Weights of a small class-conditioned image flow-matching model: trained on rendered made-up planets.
Rows from block 3 of a small class-conditioned image flow-matching model, named by matrix and row number. Rows with one number belong to one neuron. Each number is 500 + 25 x the weight over its row's rms, rounded and kept within 0 to 999. All counts start at 0. Numbers have three digits each.
Before each neuron's rows are labels from the 100 images, of 14976 (inputs lightly noised), where the neuron reaches its highest value: "lies over" is the class under the peak. Only what is clearly more common there than usual is listed. The data: rendered made-up planets.
# fc1: MLP up (model.blocks.3.mlp.fc1.weight, 768x128), inputs 0-127
# fc2: MLP down (model.blocks.3.mlp.fc2.weight, 128x768, transposed), outputs 0-127

lies over: planet
fc1.439:505498438546458564503528493524517482498535514465553500523497500497498523502543509484486504500454506485523508512485510480455465493525522514524523479479485501504556513464501506496503498513510507475499523447454502499498490489496514463491495461487495507518507463500484484478481505546500457518512475524479458527529491475530500516497459552504483511525491494509519528561536529541517494535540
fc2.439:464541425563545516509475496530513489490475519454485502522497499492500499505531500519494499510439486495490494521494511488543532481509512478500504527518501502507558504546487499494496504516496498511498512465471507483532499493505514552509488549494504517515500548487483483461487499556496440488468474515480467501515488475527485523502441453492488486510485494503503486549470539543487509519476

lies over: planet
fc1.471:536516512509507525529498497495487497475469489480439490496504503478521526508547488625459526553476477507507453489489516493537521521481502496490505513498495519484528516503491509488476497518480480442485479516500512523459471515458509486505499485483504518496502484494502426500495462513506512484507558522472498514509499506509500460455517505488488477497525490461503463471518490480495488476527
fc2.471:479514501501503488504502493507489498477508499497429472505512492503512520492464504686496522538489479490484501533556489498516511503511493505438497476489496519499439495505522489511498510490494485471497488489458505483470504497501523499491519503504496481494510510505503491495503496493496497504481459498505486464492501490492524473502483509479492506502488508573493489497499486495504508491496

lies over: planet
fc1.512:540485549489499534485469518479513491508467502502519508521507506496515534508500523475501469502479502458537495518495480458571513493490476486513504504443542517477495512525502501444515513547496489472524524501476475466503502456475531553502513483498463513478439497534453483497507575513484525525503510512529481511540481495510500503502509530493480510552504512504542500498514502453518485522482
fc2.512:506538552475499508486521515466513496494523502496482493512495499504507476513478512492485532518474491478486512489487464453436479482461475505517509495559550479520502502475501506436478483538509510518532516500526508472513524459465489458504474518512539508482557508473446467500506427518478536475503511502527478484541477497504491503499522464497482497522490510521477488508477485467477518529551

lies over: planet
fc1.526:500528470519477508487455497484549483490533566517470500544525497474504517490480497507577485498480471507508532489529511493460480544522468533489490455466501497546473498471497526493501526536487483485498463470507508522497517490534507464501481503511511546528490503475455501538505529518477469474494482540482522470481497491484446530470485524511489517513557481523498496529493465483496484486500
fc2.526:506474467527525506504539495502547481500472558500516519538534504544498506502506503494429511522484527526498468479477496490535507539515479468489497545529495492453466500517483480492492481541522512498495460476497485532501541496538505531510515492497473549519506491521448486550507480521481468526519488546493522505488498491486552453529494471500497484511561497502500508535507468469521518498505

lies over: planet
fc1.647:481494471470476497464486486509465469499481472463481501502510502531509540485462498515454544540532491494512462469509498549485521520480534520485496495497461470515512515508548501492472529542495530502500537477498458527496505483454482483485490477508496532484473525516448476536449481537551538483487477513482482470517509524501509495501505518508521489490518528525554533518562492499519476518476
fc2.647:510493480482515496480523494515466473503522477463511504507517507486502526496445502495545457460531514484506531479498507541512484514493524484504506510484457524480493504483461506494527471542503465498493550478502531529501528478459471515472513526508501528496530486469450505541453526545544542515516475510483474497520511534498499509511532481497535502502519544493434465524449501505477521527546

lies over: planet
fc1.744:514469537492449502530504448490535483493528477485493484484506488512507516512482516504495427518527480467497506518483521494512531494507466462490536498506503525522525479480511524486540530485494525513511470479486499504504490469538534483535485490498477462465485496476519486476560541458548533491518486514455550497509488499479517502524496477512468507485521478510467457509504474450497437504544
fc2.744:485471469492474500471522516513449516494552508513528503521505485537513505501497504497515435517467490507507495484486476508506528514492509461502522501497492531519472503500515524492534520527485528497500523518493499474499513503453466476453504486483461525536509487477476500535423548508455466517527506469546447494472520506528533514535514495490538501520483525509470468496499529536499433493531

lies over: planet
fc1.598:555499501532515509482482486470489485490530478509485516457529484473505487507535532525494468522494485502500567506484512479527480514540481486519516502509511476515505526488467485519505525457515505502511539468488527484459543474526549549524499498452484516492507488529490474493512441449481500476475499476547478515508490511544503467487472496519514488515485507516523483484521469462461524490573
fc2.598:517473460532471511466495490457481486493462460510455467474532484517487469486547494465479488502467496530496449469482526477485517517544476518510503503534516544518506518492521495523482492472471491504509546487541484486496527471544510479530474501485519533513470508468471477512520554461510502510523472475520493516513485517522470504496513493521497521514504474478462481488466454465534466487443

lies over: planet
fc1.685:527513511475541504517530477527469498507525453477503532506522508506537520496481514478512583532485519521524547510488492517513475505519499547503515483492503520530495508461507451475531519523506500509515517510468433523493517499512505554486505484500447473489491506517516468493532474508497470492471494448468497515479535492529503515503475484504468484553500512523497477490521518548556484462485
fc2.685:525480515472459506525475474524480496498474457478513495510516500498501480505484502505480419469466500517504448494506487523482533490522501454509485510514520471469506501522488554470474482530500492494522518519494560524505492487511471454486488517495558467482513489481524512498539533512498475507533507453468501510478531502536511488499480519513469521549504513499504520482483517551433508460534

lies over: ring
fc1.477:474496485526476569470529467491485507483491464515522505503518498472458503543473490405508536464532520535502505496475502463505482489516526481530483497509498486474570536478508509510503517533536489473459491499502528497479496492506536512510481472531522505479504532508473490494504499511493504503516490472473450554488485475484466548473497475517488488476508512557514526477504493475481512525494
fc2.477:441510504525549517497492480490496490540524469513551523502525515543552500530444549588519509480501477471465496507487492462507516467508503518497494483502498515556525526518531509540505495506513529510488481511478510489547541505502545507509522534577464481504496477506478486482493510497503489508479489485498489479507481474485518481546486519492477508509513478556490487481513506487501498490507

lies over: planet
fc1.426:503472515560469503466486454482442530497442527505488495520505501537504535492511499512513505469509513486508540504531473495468544493527472491483511475497468506505507451479485497541554507520511510493497474516514476505498485478496488495525499530452503490521508515515454469460531461538495519506535505515519520471498478509529533487453513496511508528511484488528466494479557564482536483499529
fc2.426:498519524547533506475497452493443527497561515503494501526491497472486529503525506493478482541505495479497464499474474498521453501535470511501495542498473475514515451527506512544448495517486492503508471514509537511503500498484494513511504461458492485524475488479455512469542541543495530487477509514533509499503469506522480523557532483500510467504488492498548516491439541474466514507481

lies over: ring
fc1.690:444503493481492597528512472499481482543474473471491538459497479455461443509507456489471498527474474498504476461468512495489466538480491479471455491478513511507530486494516513507517468471489483489494525488514510512525510490482469513495490484504504529458507519495511472493496498523486514507512572489488485540515485478472513470470465505497462494485506513505485492485482493511460508551534
fc2.690:465488481488512520533524501490495489455487502481535566518495434532521543440470477573508510482487530500493495460518477514522516491510496513485528517532509490515503492530518484490511490507525509576499486502484484494507525501475509498492513522493493516498508496518488579490498508490498490512520493501493495562478492509462513510534503519501491511528490488572497536496515431481525507496503

lies over: planet
fc1.585:493483502463458501472506476521537445485504503503509495467495491489473509499511512504490444481519493524498485477509481552543518550516495504517468524495489507528485526500474481459479454464533514466484559477513542508506477504492452476503461555498526545522513463527486512477512488479485486523497515456469499458501454492457509478482519500490456527479498510514495467477530519527514526525511
fc2.585:522502492537455502536510504479469540496517477507493485508505501490495455515480539513476447481459492456508473503507524457542520438484510495554472536492506509536515478510469477551477460506533512509524460509520537501494496493495523469490457550509527449469511472529511503519479483519510522537512490534529486496498518493529524485478486500519544535489511489492486466514527499480523519460515